A small spectrogram autoencoder, trained from scratch.
Model: 7.52M parameters, encoder arch resnet_bottleneck, encoder activation leaky_relu, encoder widths [128, 256, 512, 1024], decoder norm layernorm.
Data: trained on notes from a synthesiser with random patches, 78125 training examples, 5.0 epochs.
Rows from block 0 of the decoder of a small spectrogram autoencoder, named by matrix and row number. Rows with one number belong to one channel. Each number is 200 + 40 x the weight over its row's rms, rounded and kept within 0 to 999. All counts start at 0.
After each channel's rows are labels from the 100 clips, of 14976, where the channel reaches its highest value: "top examples" is what is common among them; "peak in band" is the frequency band that holds the peak. Only what is clearly more common there than usual is listed. The data: notes from a synthesiser with random patches.
# convs1: 3x3 conv (decoder.mid.0.convs.1.weight, 64x64x3x3, each kernel summed), inputs 0-63
# convs2: expand pointwise conv (decoder.mid.0.convs.2.weight, 128x64x1x1, transposed), outputs 0-63

convs1.59,247,166,204,227,175,289,229,225,236,204,196,205,206,200,157,170,171,130,130,160,216,217,151,214,202,128,262,197,288,178,169,225,228,183,171,210,210,201,159,127,260,169,119,187,172,201,230,140,174,161,178,248,242,249,134,220,245,190,234,174,246,191,250,162
convs2.59,191,199,137,143,195,250,235,168,188,144,266,196,189,272,212,161,209,213,288,225,219,191,150,167,231,191,199,232,125,216,206,202,199,195,218,168,143,148,223,173,184,171,196,216,189,116,155,227,254,108,197,143,208,170,182,223,184,173,179,289,124,251,214,178
top examples: tremolo
peak in band: 250 to 500 Hz

convs1.56,201,173,231,188,182,185,251,121,257,160,225,185,210,258,201,228,211,219,223,222,188,158,193,196,168,213,157,239,198,240,173,170,172,229,200,204,224,175,194,186,410,247,220,208,233,164,212,212,211,179,245,195,218,186,222,285,239,233,178,172,240,194,211,172
convs2.56,251,143,209,185,216,240,173,198,234,192,188,155,186,124,182,218,241,259,154,217,179,194,174,251,222,214,193,176,201,218,142,230,212,199,211,215,201,176,179,180,179,191,240,162,171,170,199,194,186,245,256,216,169,182,334,149,208,203,190,232,194,249,207,243
top examples: echo
peak in band: 2000 to 4000 Hz

convs1.41,154,152,256,260,175,119,222,200,205,208,182,199,193,156,247,186,188,233,212,241,253,203,199,250,249,215,224,162,171,201,164,189,209,161,277,184,235,232,179,259,198,171,262,205,166,140,98,187,256,124,154,207,203,136,144,238,166,205,216,249,152,181,251,177
convs2.41,276,190,167,174,197,259,242,271,189,208,212,239,230,310,183,82,148,216,192,248,173,226,195,219,228,215,192,188,220,197,195,191,141,185,169,175,227,220,176,136,202,247,194,198,176,259,190,190,147,233,203,105,197,175,183,175,211,145,262,149,226,249,162,191
top examples: glide; pitch class: A; detuned saws
peak in band: 500 to 1000 Hz

convs1.1,209,179,157,218,255,175,174,155,184,181,192,260,260,244,148,161,132,243,226,175,157,268,200,122,175,198,124,279,178,193,247,220,168,132,215,197,151,251,177,220,225,229,165,161,217,173,183,187,194,168,114,196,161,180,212,170,236,149,195,131,202,268,178,176
convs2.1,182,130,187,221,187,195,165,181,127,163,164,224,201,229,191,159,275,214,230,207,167,246,244,191,207,233,198,130,186,222,214,199,186,176,256,225,208,248,192,185,287,165,268,242,189,227,200,198,195,106,200,197,141,141,262,196,157,166,176,127,198,253,251,198
top examples: echo
peak in band: 4000 to 8000 Hz

convs1.3,210,260,216,183,169,237,179,184,161,137,209,199,168,148,216,243,138,227,216,209,215,204,165,203,204,158,165,192,213,185,279,212,255,257,180,259,172,216,238,169,193,201,200,201,228,162,163,185,192,244,222,254,138,188,211,245,187,233,202,233,193,149,219,382
convs2.3,212,165,202,196,212,209,221,130,206,190,167,174,171,210,231,252,238,180,254,257,101,184,170,197,229,246,155,271,225,203,177,224,211,196,190,206,193,226,212,217,206,238,152,179,227,192,178,186,263,225,219,212,192,198,226,195,181,186,98,236,197,212,204,187
top examples: tremolo; bass register
peak in band: 2000 to 4000 Hz

convs1.8,132,206,230,194,139,148,138,218,155,199,156,147,196,142,192,137,205,247,212,224,233,162,266,161,218,141,203,159,148,139,155,221,196,210,164,215,129,216,195,228,167,172,142,254,198,248,234,235,186,156,185,183,177,278,192,200,94,195,229,157,213,172,202,235
convs2.8,164,141,193,224,123,196,136,200,147,225,173,231,189,193,271,276,228,228,210,187,155,226,233,279,219,269,251,199,203,230,242,205,306,188,231,189,175,186,134,201,197,186,248,140,177,172,211,212,203,248,198,246,244,182,212,143,203,130,239,223,194,243,255,254
top examples: gate; noise
peak in band: 4000 to 8000 Hz